config.yaml
encoder_arch: "vgg"
model: "spectrogram VAE"
dataset: "telephone keypad tones over noise or synthetic speech"
train_examples: 39062
n_mels: 64
hop_length: 160
input: "log_mel"
win_length: 512
bottleneck: "kl"
downsampling_factor: 8
encoder_norm: "batchnorm"
encoder_activation: "relu"
encoder_depths: [4, 7, 4]
encoder_kernel_size: 3
encoder_stem: "deep"
encoder_widths: [96, 192, 384]
encoder_downsampling: "avg"
loss: "l1"
latent_channels: 16
decoder_norm: "batchnorm"
decoder_activation: "silu"
decoder_widths: [48, 96, 192, 192]
decoder_blocks_per_level: 1
decoder_block: "basic"
decoder_attention: false
decoder_upsampling: "nearest_conv"
kl_weight: 0.1
init: "lecun_normal"
residual_init: "none"
optimizer: "muon"
muon_scale: "match_rms_adamw"
lr: 0.0025
momentum: 0.9
nesterov: false
orthogonalizer: "newton_schulz_5"
adamw_lr_other_params: 0.0028
grad_clip: 5.0
steps: 6000
batch_size: 48
epochs: 7.4
lr_schedule: "wsd"
decay_fraction: 0.4
final_lr_fraction: 0.05
warmup_steps: 600
weight_decay: 0.3
adamw_weight_decay_other_params: 0
Rows from block 0 of the decoder, named by matrix and row number. Rows with one number belong to one channel. Each number is 128 + 32 x the weight over its row's rms, rounded and kept within 0 to 255. All counts start at 0. Numbers have three digits each. After the name is the row's rms in percent of the matrix's.
# convs0: first 3x3 conv (decoder.mid.0.convs.0.weight, 192x192x3x3), inputs 108-116, a 3x3 kernel for each
# convs1: second 3x3 conv (decoder.mid.0.convs.1.weight, 192x192x3x3, transposed), outputs 108-116, a 3x3 kernel for each
convs0.97 097:059103180153165023060110053098123116166146086084231126181103104156126089187156106105153098138137101124129113148128129153198201150174190094139123116100130196098092125139103173121084136138124141132153132108135112128120130150147098152128127135133
convs0.98 109:117113060113131060108070098142092135138089075134101086118158210123098148172133184128125105112096138113107138134119101115117126082147123105158113151100101088062107112098119144116101133122134130123138157124176110165147109136143096124130097123114
convs0.99 099:086074052146139133138112107155059105113113149130162095125135140130110163087138144152128124143151148117170167132114116109131121202125171124148126114138165074119188162126134140134154150141113123125137124151139129128116130130119122130143125144156
convs0.100 098:135113143096187051120096133128143116090155112114152087142236115066168105174148154157132123147126130135110095113060161121081155131065088133173125162196102133192178121143127132167159115143144134123129121179104125147113146143131128127111143090126
convs0.101 095:061076071104078145129149140146135127152066104148115160115070130132165172112110125139140162117125147124088120129075066150112103144170174116174140163136058136118105090102113108096129158156133107083158124136165167135129129119126135126125105124128
convs0.102 096:181092141166138118114151095182192188140147141117109097088080097120167131122137138098098122104124147149129121130200177143162178153176159122124169127134114141139135156111095107098098148162154101061092089147168139158138136151167149133131136110117
convs0.103 101:140192159110175090128130110146128129123140128155123123165137128197079121141189100120176131131140132084138118140145155084115130133124125135195104132100153080136115113125137105110116169135129082090123171153098171103119127114121123118127106116125
convs0.104 101:136084118041118174121122182165144127093117204112125103096192140123070120160106093121142152136151137117101103152089158080075165104183155143084143167118148156125126165138156102115158142126094177150185129127095113145151128130121141148122144119135
convs0.105 099:175197182128201193048117078127059103101149136110170119117173135124060168106161095146180139083108130137160127119090161135164101149079139158163163127146147057091093108131123106092116104121134147092145135149148121102126125167146125107105116113110
convs0.106 096:132050117106096209115101251112109112116084184144077182162139129120085126134093208137134101131142130112104152171128131142154112051077145100135120104084161121109161122175105073127080113124144138144115186152167155135077109132133140136136114115138
convs0.107 096:075114076118182109116255102087195138153202114103167140148129108107122141150161181124074120147122135119166165166110111126171129112172102118134185108133153138092108125144111161132101139137132141107143115132132120141114134115116103120132114146134
convs0.108 104:123166163078112105147159160125255195147129086092107124067113174155154116105071086115123135165122140149128107107104125141085109151132157090067107119129113144156143070168176151146092165142147121141122092139132117102141159127119133135133139125121
convs0.109 103:115135149088176138087057174147113074139079164115124143085144131077171117131115190155116110127096128117079136082093095133142096174166130090186109137125139148050140123144108132108152103100102104070106132104116115103131135115124142124130133124138
convs0.110 107:033147141155070099116136062174105107111141147152135095094188124098124127058156168134139125126135114095141126129070110144160077144155123165079161131089156131081099110150155124139113127178101087159145122128104136144138135128108131139123110133126
convs0.111 104:180115127093190141115160102127085170124141109139145137168216076139152098178150116117120145120170136144113085145133121144118153130121133114097155091104114114094127170157128099157081142143137160145093127123134095108139102125121126132123144116124
convs0.112 106:255185000113160080073210175189137070161134056069081153194138141089133162105122132140112117129112106122092129115115134181172090150096054146097073097155134147150152108160171132110102112106104118100120117132138132187122105102137118122138113143136
convs0.113 096:163100090165117166105104174109125113131173246164102155164149102108132178082208090147136128137122095150072130109127123149093128109159109169147160120110114152114113109120107095109060152140142144104139098126110154144108152126142127114115131115142
convs0.114 105:099167041070124035169191206153141203083122163145133150136136131125120148104151173098141085163160116154121087154127126080138039144130134090130126116084133114170112085094107147116110155130093141128133159137066122138149125124104141125119131123115
convs0.115 093:132124131120057099141099176117211127115167145081129146165091123081087157144101171153132072170078092123110141142193146179156101112188130127133115186119126153139088137148091148182163172117097136133076114164132093154132142150106128139117141128133
convs0.116 099:126181156095093149173168133096096118165102115131149099152157165095182111117091090132122103155144133120181128102169154172185154063140137125165146155123104115152138086167119141102122115150163117087121107150134114112131143156114117137101119157147
convs0.117 105:126227008138233000171164056150100123142140162138137130104141083136105084128145129124165097133172097127140136138129126135124130124131121134194082118172104110171077125126114120139109099134162136114114155091116132119118127133121121131128111127154
convs0.118 101:159130083149110132088093137208146137102168081143120076080106151075151098132150125127149140140158098112112157077067123179099113169141104155163135098169113138162108117118072105114098067132127120137130126136122159108111113130111122111147116113115
convs0.119 093:095073152142123128140166157129148094080123170165163125091132111088117106104133164125149174102129156123128151099131088102154124101146099160105141106103110212070144106124118160095122145136100152124118152096116159113139136132143113121153107111118
convs0.120 098:060057105106126077060085061110163148089135130073091089069062141077119162105127170129112122099125129131136098173092132156079127134137119094171139131170123105139092179111122169127127192122147122142107178105136111127126159157120143145133150164144
convs0.121 110:180098145109103094135138200135053135075103064117122106126187145110099119170113070133158136126110114136108118092103102139117128084165112094065167178160125125111080134085156154126114154099093141170127138172150146157210135143155148116121110118133
convs0.122 096:169148109101122080160183131161160181155149116037124135119143164104150113160059137079168155140144089088118151137142150202119137104140125105116097127103155153132112155123209050096138087176148058117116130160148227118114099122121141149102125135120
convs0.123 097:136050092067255094031216073117123117143128098149114163169078095154151122103095097159132143101173136106155116126156136097109134106108133125156125129060143099082128126171159116165129104140139124125139154103111144097123135121114102146142099120137
convs0.124 098:132094169066214176135255114122134190155161117119097112124150150118160255063146109089081109121124133106115092142196139156122142149110069077119152095123132115157101179147168171110096152146158149119082088136106085121134096137142121144136132148107
convs0.125 103:050152173103125128100096078099151127124157148176134153154154150153102182112117155108091117168141153135091147101103171039054139164139111145132085104128088146151080150122131168130108096110123156124149154119124148144148125118137157098148124152156
convs0.126 099:128199094100099140099036161125111134118124163126176123124104162118085170152148152114126126098082124129122122099177157107155120122070112116095094142115122097126184153082101128096150076124138191140100181144124143169110116147159123165162131104115
convs0.127 092:121173122134183117152095154180184196128136067117106148117160090109146163119140149137123167159112183141126158115111095106120110156105132083126130123154096105138101144181165109110070145122144074070106126152118163241125153140147147112145121114137
convs0.128 095:091128162145136094191154142181124090125129092162167182196097141147125135144126079161159129140163142133086128158111181102098149130094057132136164167190117153160153073108063110115132077136114039152136115092148142103116127139125125138144145140109
convs0.129 100:182176141171115105118187092100198146093137092135168064136202134154200148098255130137122100127140140119128100098149138082124143109121132123138135102096117121109153115138103123170126101106144085115099115114131084127183145115115111128104115109089
convs0.130 091:155000192089000211130056192128140110142082108164111132116095089182132105148150140085106126094105136095130138207145190133092122126109112114123110147131152102115133129080082125118163140143161091092107101111098102119139079114124088120142087140153
convs0.131 104:154087135137026108116082114145136137087143192114115162077186098151118134136128139125130155152114139121129138108136158125124163095144124148086105108066125106081113102157103077108124129121117137148139113157143145119144116106123165122121121118149
convs0.132 100:161107139108115102163185063120116126117137162111117130108158113183129110109076177111127148158116117143126113121184137142084096154130128091157116130094148103109093169120122122108136161132106090125095114129117099135134127143132123120115141115143
convs0.133 095:122096157130145177196236165103084111078114073104138093111120126117110169142148134140136124122133117139159110148105124144096141131106196143073087136083088141096108164146183130090169089093070107133135144201124121161156130141134097130130119112121
convs0.134 096:000208029092148110192113112200121121129133108131117119145110135087109065186145113139159098117158123130137127136131127101171115162145147064116071095105147158120125130109104150108126129150137126141136101148160120122137139143116112146131116141139
convs0.135 097:125174177133095126224117142085112066114108165149183156170161153172130110091073074138115096162152132152133110107135128128117133120123144105105137124106103122095165122148120133104109101124112134115118122142175143107132136122107120128122140145161
convs0.136 096:191000095197117140155091173086106103116096115100152136134122123095168175195151145134117142140152164070096105106155111129102132109129098181178128146135142143080152135108086102109135173165106130127099115153077086147154136133142118123138118135163
convs0.137 100:142149082186116143063195167114140115133152102157144130100169076145136071101080135113117150102089156114124152153108158122147119178068101135116147143212065146124116074130082162095077114101117100138132115188072107156091101109138109121152126132151
convs0.138 105:137118088107147134059220149106184076110141148162102059157148130108060137107164068141137128096138128132174137138134187092148111086143138110122133085111097054135089141119140074128120151159114079144082102123145144105126134136124138144110129135123
convs0.139 111:100077089096158090150116109151134140132105111120096059162123160176174175141122137125151111088093126133099135073112176148123109167131072109098099116124121139085148083108122169122145092104059074072118147118198121184145113122129131127112147138108
convs0.140 103:205198154177149111152097152124165123151149135173162081082076184143171150134141155134152126150143145120088133157139061143112091119085122143187167159207108111122101120141127105079165076144117123149144097103148158163129124112113123115118128116122
convs0.141 097:104107150174062187073108076145151060122083109123122073165104166121162119128011193126137135096124145123104127140106119126146124159162203110123134147105110124133084072114156124128130118121136084125106174104111137155130123120143106135150115109128
convs0.142 096:120126141193149084087097167111160138174119130162169153090142127120093104100150141109119097161136121101119106158114119118136114172108139170191149105116126161150097085113110132072117157112102142171127127134095112108121137133102146147150112089109
convs0.143 092:139151051144148095137110088077122160095117128147150189117092095070099132169173110114138097124109086107129157127126135134105175133127124065139198106128142147114082081091146172153108158123092112112174089104178141149111137154143147107119113127151
convs0.144 101:165176117138114116145133193063124112109102122133124183123173094013150073154173112107123118125120106143110127142093132109155118107144141172126152158148131130060124157106113127148160114132120118107147139105124138114122137119117125131123121130125
convs0.145 090:092114128055113112107166146151149167107108125101118156134134142098132121083136158122147122089112127109159123112108138098093118104137165145155155148125098138109130091101133113107086075147147117094082108139134192219132097109138096120120124119122
convs0.146 097:202108098127093099114129106106088234110099145102098119132056063134186107145149080128123130100128126117141137136126107073095177087099152120104145100109126088146107094097156109137123128161127088110095157128127156108167153150149121113136104114149
convs0.147 094:118101126095074107101075142137100153104086153127114113131088108098088121146108151161178155147158153147159134092125158089109075101081111121045117117061111112057127115165135120122097120099108123108125161144131129131146148159157161152166124115141
convs0.148 110:057202202121113116200086186177131191121103125067203149108099115092110084136111116125105123157159144125147120116090168136134171137138144125162129140165101143153181113155158168133173125058144176138123097118128154128115109120113113125141119115126
convs0.149 109:037121124082098198070134137153164149155097105122172138127123092077109095095160127123134120117125115151122119139155136133181173084103084178183163083161124175076120095120107173124096137127112179141172147153100116095098139091125157124120168148097
convs0.150 099:100156104112140082139177102149090091093142136193150158138078129123125153099131122151130117123111094099142148115095150158098126115162145133140170149144100095162156143088103129129142099123112132119155116089130141066145108135145136128128102130149
convs0.151 107:139128104147128081169054092136193095116143148094094160098107142172207168054170105114127103127170140122124122158157130157117156085123115160176123091146137076099116129122120092180137144103149105178123130112141162169147128140133124149119111121120
convs0.152 091:094102103110152130121122089101097136129108146137149128132092090159116124141127172150138120161153115125118135156064122134102116078099108122166097047148138135146145133132099104156123178133099091122108134112123139160133148112130116119141129113120
convs0.153 105:092175170128095198134129166124125108158095056136115170144087204110120139101135131136158141145123130120102128123073123125212118115110120154129138131158110146158104106118151153185101099103097116112141113074164157145128139150128163152130135119098
convs0.154 103:146000236173000139199029141131142134115147121116165100140123158121153128145167113116125127122151127117133098139130141092109128144117175134121140099085097136145101145129094144140159113109126097103117107119137135152107122122144116147144138138104
convs0.155 104:098102154128148060159110071108088117130119102142115088183101162125224189173128150136081140170155138140133118152076102107152117083103117098087114144175071112123115202126151149135139093132118159157174129161156093154129115101125144143126172118136
convs0.156 110:137121198148156185075030143113077138094133135133103093100160119178178133163087160162164101124124137116121138103104111078117104130087113141124142136128127073168127140158133097164120150142101126136113099142119107138111145149119144122114137124142
convs0.157 104:199183104154037102088111088173083143160101121092079129115168151156131114098081123152112105166162132142147144192133131168190150120154109055082109111088095135069104185134085115145136133133174142124116106151160149127149145116111157132118130129119
convs0.158 101:164137092145196118053116053105101165146141136108105162127055119171120153089128072124121122110151145087133071189140085093157122114104138101110110135076139154055135105130131155154155095122185096113142100172155131142146147129107109143126115108103
convs0.159 092:121197190193146151123121108135174072107075075154119093138182152130114147198157159185152132116105112117101135092126121152191158115127092106091127141152146144152117143166151033068043148196118134111086100154143148143142131114130140118128094063125
convs0.160 092:075138084135127113143129111152141137097085107126163163092087098122129128160124136127100131154133142158131130161142180152101102126154157107164160112151168123155192120081131077135165120158181120123108151151140116084136122116143141146151124140138
convs0.161 094:147090154070133085100206186132103108207184143178126096072086142086154126140143106113105152131129113171140148168144168147125099157226115084157118077123152111085153126133121091153130106119110162183151115171121083099121126129112121106103121117115
convs0.162 099:060041098115012094119052147138170134129088133079100150091107114126027090098021108156131134148117136149134142086142083122109120109101107094162131094155135152158121147178138110123125142133112142134094113120164149176114156146141142141161140139153
convs0.163 099:203055162156086169123208111121126165055132138146113126129088109170081126102183124119098100140115128124124144072146165153100149126108133110113088115124088160083104124163147136112148152167170074144132119157170159106142138128111123134144121125123
convs0.164 101:100035185136169138167170095116104080103091115118212058096013111107114069088062238123125148111145126138099130130159118167136072105143122160165120116078124165126138122112135162161122092096072123188125134175086129155139122146109123150145124133137
convs0.165 099:119042128076125120188131155124164136103137153113050096114119093108177132185118108092096093126132154110110099150109127084089099063172178164159092112086139119143165109122108098128132165167073096119125156092130121117132119131113119123146144129139
convs0.166 100:090137142210205080098140107128123172114095137101070110155078203134120164108136169138113146166130118170120112073137134166146101106110070091182149083123141124138136152120101128084140093124097125115130156131135143168097132138121154135127141114097
convs0.167 105:133095120200127159189114187137128071065112137167113100121141120061127189112129108149155132142130148147158124156162196126127062161096136122098194111138103134138167132163040089131175112141074117083166118137150085156140134114115135137117141131122
convs0.168 096:077228141151189135118121151149083093144113100046111121127145129077132118141095133085078124096108151104116118119145173091170107154134095168164149213106122149188128166125117128125148117162138094081098124080141144158145128091113121109137128142131
convs0.169 094:127158063167133149174110163118107140140108088149154149130117114088097069156138149112106122126108116174171173098120144124135164082100136108105075094123089097154108097129164157186122104080113094146091137145125107097112105102114137125129136162180
convs0.170 099:131146180124108142142118128159173163043018061159155174102107109143174154165133176128103108153129136132135138149159149095075108089097134171202142097112077097066100114113080093074090117096128190172132134148151063056076131105117129118116133133156
convs0.171 094:144172188099153123103049132084099098104083100094100150170103232141144099171073190114130071112122120065139129127136174093158109049099088078121122100148122129124094153174108137119128136127116100100076156150167112133129139143095126125112099142132
convs0.172 100:203208090181119115155055209058113160090116139075103101144133060148122086081078038112118158098109097103125129092067124086146140069116127139127138173115152131199127077046140147156116108129118111163163157116161112120113121116150094115129107144144
convs0.173 095:126136141155121112153084137114148124114162156107181127140111110123103117108080090115143109167157108151160124141139105102145141097132118083135157030155205094178174110109179140127153136122147110142159063151175125156094106144132122177133125181152
convs1.97 089:168120153132132162089142169144059137133081064129061083131113132135096132140066042116157136125143075110127117115136153089094193166134156151160081165139110061108108140132136149118122127074122102122137101132132142099155160136112115092164149110095
convs1.98 070:184172148187113110152103134138082117174047143174111163082126128125140130122124145103105161113116121145139122094066164131131131147079166139151145124142098131101194135137137142114131106144166115120145146113088141099152130135082151085103129113091
convs1.99 079:099135130131111104106093136166088108125129165096187152105047122093081068093097124111081105114067088109127128125126142130157201144101150157119099144172181114130122109081123143103105166118102142164131118125190144183132120170156136173166105090169
convs1.100 089:139126165178126124153142148182129140126090138207093134142072096095062159098086109178125130073113077142126132138143148125154098143124093111067105147075110087150072139116167124082134103117155079119146182132103130160100079176146134099156162104122
convs1.101 102:126098159109135126168161141077114078142164123158180115134155152142121103122128098198104135095140153102140134066094109133131104178100143095139164113145146096158152075112060135082119136121137165171100093160142138117128099075091158114098094202126
convs1.102 107:172142122130189158131120081124105204166158139054007105112171148151041125132157173193159130122099153144132185122098102129127154055109105160149162151147086098135123120084109108076114144094047131100138114091142079078073106126107163126147111103115
convs1.103 106:101087136144135153141122104147153130180151170176104149142098224172158088134172059194102135159102101126106124123088176094095125150085038210187163107131145149073131098147141105076140070081167110117083162126111160132227111121136158094107195128144
convs1.104 079:101150135096108133145113097154139116124175160100098091179102110118169083088123101111099193151103113160144139076104142170172132119119102150134145114075138130133113113158103116157134134207082141110151146158157101121061084180105076121134089119165
convs1.105 091:163143174122159120103126148132142115118136159129080133167102127104131151130141192118094126108087132169142160128150118104130170121117137147155193075124088170133114157133156128092130178136152091185159133065094155086149116040083129155137162171155
convs1.106 085:064087157088111114119179149115096148113139139129141174081167134138144118099149153213114096200135115141076107123193154153078090070090107097163068085121122110133126131135164096112083134081145180162163063115116092143105170164117119123129149137117
convs1.107 121:120077087161137114082172102093093207091102124088002171147188147140192136100094126122158117117103126132133132176138126135112139090136092148124118122090082093125131158099155156080125117064112167147101061100134120122157176164160137125116140109099
convs1.108 089:094090121096121141112089166109140125162225120124147098136214133127030114109103155128133113070118108106165120211204095191150161139148168080113109130135178110133100207161052147160119153222121059099077106099158110132111123103134124106121119111145
convs1.109 109:131088110161129155131134180166176141159097142134175068191156136123170115127178095170106096170154104114130113102119151123113056117096131112179110114107117130147161132180194123116112135097138136072136149156132117145092086116144129126148153135080
convs1.110 076:076135179069129085121123094121119092159096228137075143112117148138127129113101120122128117148109104141121094119086169089125107134175098146153063079091074091113195166069094155116144157132190127134116116120101134154208083111153140139117157074120
convs1.111 076:157099171106121180141110153116072116182127130146127096141134134178136136123149168188104124181129160113163099125175182087121172162103113078165111118152113122104130124112127152117155089071096172165035079132117148196143100148110164136097129114162
convs1.112 072:144042082123107103174148135145167154158102073152120086166116158150090132195120094091155139118166140111178140200137074167055166129128113059110116147142153165104093121151195142165143087087134130112102170136140178123135148090161137124189134067171
convs1.113 103:112165184101149177093171139101103104082108163124116133115086115092106110123132150143165128159084128140168121146103118135150069150137121137112116073156107121133119081103096158099127162153141089143136103105118151203128070076165096185129145107137
convs1.114 064:107069090122101159162115179122096107141068166135089142120187107106112115170138125126135132136153082117113119181083175146111157115150147143140156127182162148082134112093091160175146112128166093098141137118105144198140121143150126176132091102082
convs1.115 102:052122125092107142119129181101098183118182098139108134071199120120150130127133078101147203153101125086091135101115129137132109108119116155109077139150095136114166105140097143119141147145123096086111049169199109147119143188070097104161111112104
convs1.116 086:133144158116137170165121152145078140102088141142162171193207120167128169166122168072080081139140149129125162078145178094099129045087128167141091069111121112159071172091128109072118137121185091143120188123154159195153179102137111102100174143106
convs1.117 125:155123124138081146152095164149107130099121138109194137136175099136176092112097144173138138169158137112153157105043125170084109188167134091195078101191110132165140102142113152105149077044099174084150176097111141093102148178172109121119116114132
convs1.118 082:121151109113122138150177124141142119114121115138103138042062166125102133166142165126090086150076090161129142203158107170138110114080130134127147139107188126153113113122180188091140173140156098154130071166175158109191169153105148177092151141127
convs1.119 110:156148130161143141128149138103111122097089129135065176155160137154102113157130140106160122139145143095151141143130087087139153100185106125105164140114176092213185115129100172154070094101179113145100129132125085151100106096091156122138131127129
convs1.120 146:123101148130147131130188092158143100160120176156082224091144152096149189102111156127135133105111140177107153164034148113089133106135079157115174143123165111117088145102068163073076123126125128120102131161092144122114103102145138190165139172084
convs1.121 069:118138178082091128116079115134104081155122167086159109116081110121110091127094125109130129162152119030137144100149187164177151172114159178161157152081142132142177135136155173158149099090129107145102173104188128162115136145131115120080066079182
convs1.122 104:117153141116135103121120082146164122120119120097047155143198125127046170088136180106153152151155115158044101116110100094123116126135089147101133116115158154171137082098168195128109061076093122080099130142122187176079105140114128050197158135099
convs1.123 106:127054151140061169158029108141133173144139145099102129166240155134072107124121134143131121137079138128152124099127137106088158135149097102095089144116130116173090176100109113156091178124136185146102102141092146104147136100112176160158160153115
convs1.124 090:126137130122124121096063118168066128157077174101131128138134180096086137116126120105129136170118104142121080120132187140088133094121135137127160045101164105131064157184177170124107155080066045160116082086069150140098120100153095100107178117087
convs1.125 076:125116078094154145103099163157110103170106102102171123111101160091087118141122153185182135135134119116131165114108130141184153134130142154114078155085139134119128147143137213107116166135158110112127142064118115188126126096153123144124136106112
convs1.126 100:151184175096109084097135097118089140119169107134148084080114087110091188137089141124158167111168121071111141186180076110108100090053159068055208121169124146159094068169152130131146163130095103107097108153184160111101153185094121087119174120103
convs1.127 110:140158172117146134121122133136141130111080113106136090116102145091143086108106135117102121066112082116170135173134176155149158145139127174089141155095140109115096179164125173168213104076154119111124181193164166164143105104134146091182127075163
convs1.128 086:157137070089150119111124147083087082138134112133160087133140147143125152150127112105131135189197151100117114122136098136153144133090132095109177109104114074189096143103160126128128112118142147155115114122152112105133175136108138117079163116119
convs1.129 107:137152148139190103126168120132131147108092146199122144131088165135110198123156126183149127117154106141147134165127142106090166109049160146133101158150110099079160107090148137109128095092130049096131186165174148124130040113122098076111095125103
convs1.130 094:125185113085131122106166151115077079123183135094152092080130134174112097149110124114117121174133107099126133090187189150096131051054137195141180151150103170213141171104136169114150186089124216167143156139084133134168106116129179138180174143170
convs1.131 147:044185099093184098100139118122116132106102113131119103100144116096109167151102101151120084126156168184164095154028050162068149107109134100128175169126156094209146155156155136142144119099140112117149125113072107164146134146131113133125106138145
convs1.132 102:125087093138108128153174117099105148130154144124135134096149140107120159127097146121115131142217154063096076087097103098122140127167185120083169117092112073116132146160122069091108207128120091194229112157095083181095185125144153066111135118119
convs1.133 111:100182058089096070107107065195098110133144138124157138143144147097110136140163186093180079100161109126166125089136142118136114170143136120130137147127140129146115092173156120211151106144104103084117138095110128143132144183126145173195147168145
convs1.134 084:184121168162137173123115165100098121138119170140118120144143034133100170118102103114128137155141106112095099105090158145077163090130131123189113073158176112147159121069051140201149128111128106070091129117161156148080084116089089155114114167153
convs1.135 098:109110139097110126099118130124145142129153152178209147104116186122112104157059058136154138137111106178141072101135132089115099103076115091198126180117096108124120225166172120140183112133132122107130129119180119063111123085149163166144148096108
convs1.136 115:121134145129135121100056097110099102114134107124112163136084141094077130091080147139113162096116095127199155130125146122112090122168106093110115116105168103123088131084075086143160186165084141141102141188115139132123110122150106159185148121155
convs1.137 090:109074105130116119132165102110178136142119097133067150097105125138110169135124143117172142102205136079095103194163057121122123104143124175110050151062058155138159160138173106148127189035171149105138157078137108109129141133174110117142127059146
convs1.138 077:148138119094114141107099148160122107129185111157149206127100144112152136082116122162082132087089105091127118067132178098121173137127112157142155112098151142144107103132126194114163137066156133120132051080114164123133131165209100110125125166138
convs1.139 074:115143097116118080135128122134116137152092121123105144091122151068114077130130082095176103181135181108121107122107093069140136179138221076042143148119137151141146157168093204120069118137155217073177123140125094159126157158083174127128091075100
convs1.140 111:173120110136153114166077157127079105146126090097124156103161152136130146110148127107172119099096128139123109134155122180152098120054084134148154084089133120127157151134122162166151139202172124124098102147197142143179117131122165142114129187129
convs1.141 087:162128111139105107161133233194081150098171124124194146119169071133099126098145095115156153120134119113120128117091125095152080158171114150217082113157116099126172124077123190132107119164185121101102139133128092148147052109110097073183122185114
convs1.142 107:084135157137106104132158159119069057162109109133122091135098097162142131164114132183123149136160162100126161093151146079088099076072137157201171088054122105160126101153176183173131131111163148139183138127125106149090168185113143180146183112093
convs1.143 104:167127122075108136123150105104099125154114077090091080093090088077141144090123072100138132125127103145167150171201143113176180140118105112065040152095139081078114078104106144140142045079132132097133132123086117143102118105048149135131160104104
convs1.144 091:115127102096143106108092000065115200154103104097124201138163127092099214163101143100142061141116114137130117174115091084174153121165118130178135200123121092159108104178194109080149099042119078095109127160084141123155148133110130110145185130093
convs1.145 131:121138149131169122088141140109183103069124125080132109130097156064131127092090135131147155138142166081100124101097111125139121107082141149119126188109131142123148096069081156172113140151124057123126153158118154133088126096098125152137151165154
convs1.146 107:135065096140136144129136130145154135115085162083180156133134126105063141097087112108104136134139108131150094186110174036130128168224167107151134138135154172129149138103111070071110145144187113110135158130154119146168110147143138146088105125128
convs1.147 145:121161120100162115109057119089097100121125142133118103136169167145140163195143152133166158134168133109205143147127138160110119147132157156147183155125173187145153128168154131155137097128091129116161138133133115132120148109131133107094123129112
convs1.148 068:079090074093121135117157142125068170098103129138138128139157152100160149159133124174127188135155090101125122090093130112106140092080139123116135135123101114165077103168137127100171069138100081133089085121102119078162176137107119111149128109139
convs1.149 060:185115158139133162131128175064092116139147124164135127130053148158152113160175093114159142169154117140133091142148233109116159147068115183194111137133120181075126123117131203110120166213147145157144145087151109127161114100093148114114138216113
convs1.150 085:149190194139112134159171162140060054130135135114156135106060091101120109132163135130107125113156133084092064112125148146169176153174151140060114153136144134136123125156107139121087140133159070182180107102142210117121084085133109139081151109128
convs1.151 079:115164156172148108163163130105150140074135133148113156145141134110097102142120116121130104099127106149106124181139163159139113174117115160151151119119119120197161160144108147106152177127156161165122111099101141107196150154178113087085108132113
convs1.152 094:133158142139102105145061145124082076114112105123150116145098107096055106160115128170092085150210119154170068161094167150147099112105158047106096115080165156115169142121079108141111074103148133064104152203164131188204083093101142092149162157110
convs1.153 073:126129141103154148117127130073151175159182077143177105109138128128121110112163070092135093080090061107109141065112154095167103112137130154134085107185109113088075148147207137144160067100154156127119142225145106138155170122083100144141177148116
convs1.154 118:137124106165192114122173163137120112140095141140111142104118124121090118085152089128140080109128161151102108060110073164128192178190123095136148119148149088092138134117133096170148128093116135133097125139132110087150107125148171120136121110149
convs1.155 079:157153132136151134093106139158155120152160132142179115143100128131109121119146152117125139119158101118143095153157143102110100141146134185161163134131090080095133110131132142099107200134113156121113132136148121110150141141123155143123083133133
convs1.156 067:125065127112135121114165185197212119160130148117106131097139099200112086085082120107148137155152187147131070152107116112108165111162164157126111121084057136116162171163149155119220090096101148089147088117154117129159120106137092133035183074152
convs1.157 078:138124118117109090169126116153153138128108127130190117173141171093153041109127062050113135127072141089124170121144095101117158139124100121143097119194184183164122060131120058075092132139123107167083109114107149105117129124091084134115083149120
convs1.158 080:112174126107119090146179108145090135128115152132124186140117158116144180097106108143099149103107118086127137073125106122082107104107089117153047135124065138143040092096116091112089137106129112155033122122074114178134130118207141113108133111091
convs1.159 110:128119137138157095085078121141178132119130102117130111117084144123181092106090107128155121119173142186140155172174142113132139160162094166063119145129127084068097125134131199187211139149087079049083165140161172110125090127100135134121129120159
convs1.160 096:110120122141120122108110105128078148145125094145111027124090105135162126174185166159164099137145108141153138142089109152181155109073071140141157109136112163102102127160164150139122138219178163137107092061078120099075173181167164144158169137148
convs1.161 114:187143114128105143090115124119086085138039078118098130117187130114154129097154155100122121124111111154166115207151128126171143128109140103130076097113115112135111143159148146113134153126146171146184117133114152107148104135105123095122109116118
convs1.162 120:120158129122199103131135083091121176164122139120117167146183165153131155154178131090132145098071156103078130189112144165132236085111117167185129154172195119112135096175135116096125145089139125114076064090098151162116142196091186139131160168097
convs1.163 117:143103111167160180124116066141152159112081155118088169151168116094151158105151148107136156141131113158136102134147120102076087109079123122113073128129112133116093124094169096113171164059130098075095086111137165091172153109133094108104127133113
convs1.164 124:133161120145129160133121133126138094160079102134098135070168127112176130192122084123148149124167165085121096083207134090090127086061110155137163120154117099174133130183103093078114130101103125086114143086083140195142092112144141127115185170117
convs1.165 082:087150106122107107140106084129150126090188153110074105135124092117049107136139111144137113122098123139117110076128138119149138110169153115108147146140157173175121165131115100120117120180210064092154109117116107144133118114111102162127140083137
convs1.166 090:097126151154120116150109141214180127147157165115205133123129143113140071135146105117147089135129151149107114106121180199123041100132140095082151149102133106093148147112188096101159171113161142126110205147111136141156168158080121112150145154068
convs1.167 074:113131103116086113121136082162123103099123178171129150091146113090087120141140126128134106145132127108096157105137147127125128162162123161110137151130011101151169154111168130102128165103123175083167104116082098151158188197146130148090155149099
convs1.168 107:116150130138107113126071119088159112155100141120166164123235146085127207082073159102101147120098162086113151139091133110102177121105115147155139119089106115037068148161110131115122150092099141155099111166176135134085109053058100097111094106110
convs1.169 093:125154141114124082118131064125145101110117065095109076201171127123126136130139116094115121144157100128152179120118148126086139148143190104090105108091084131148155145154161149112130125148124139122125141117104087078108147155138175156146178134165
convs1.170 144:142146123089103123120178110116106106149138120102113110084139112100149132154182164143136159107112067113148130124140157163212208186164171115108123154137158170125132144165143161181178212227220143126132052144123107144099096146148126113096101126138
convs1.171 091:080164157093113171111087123132162178160144121117113123107139111162143121040128064103112163108116136142093130147101175141109143123173148132089107127121086090070162101096136119135146142069115100083106089125085093102152074082085165106150141114161
convs1.172 100:146106089132116097150207119101093130126116157069136164199174160117097112173105125117139132122126132132138180153103090095109120166177151154124122087126167085156160158114137122073071121130115187118158118117116092146106099095114123154154129140170
convs1.173 119:129122184157113183160137142109119131106141127164187136130123160146121147155122148111151168134133114114143178107124160092109150157083134106115107121127133163117122135137113108110117100133186075105130052151173074089173152115122122081105132148105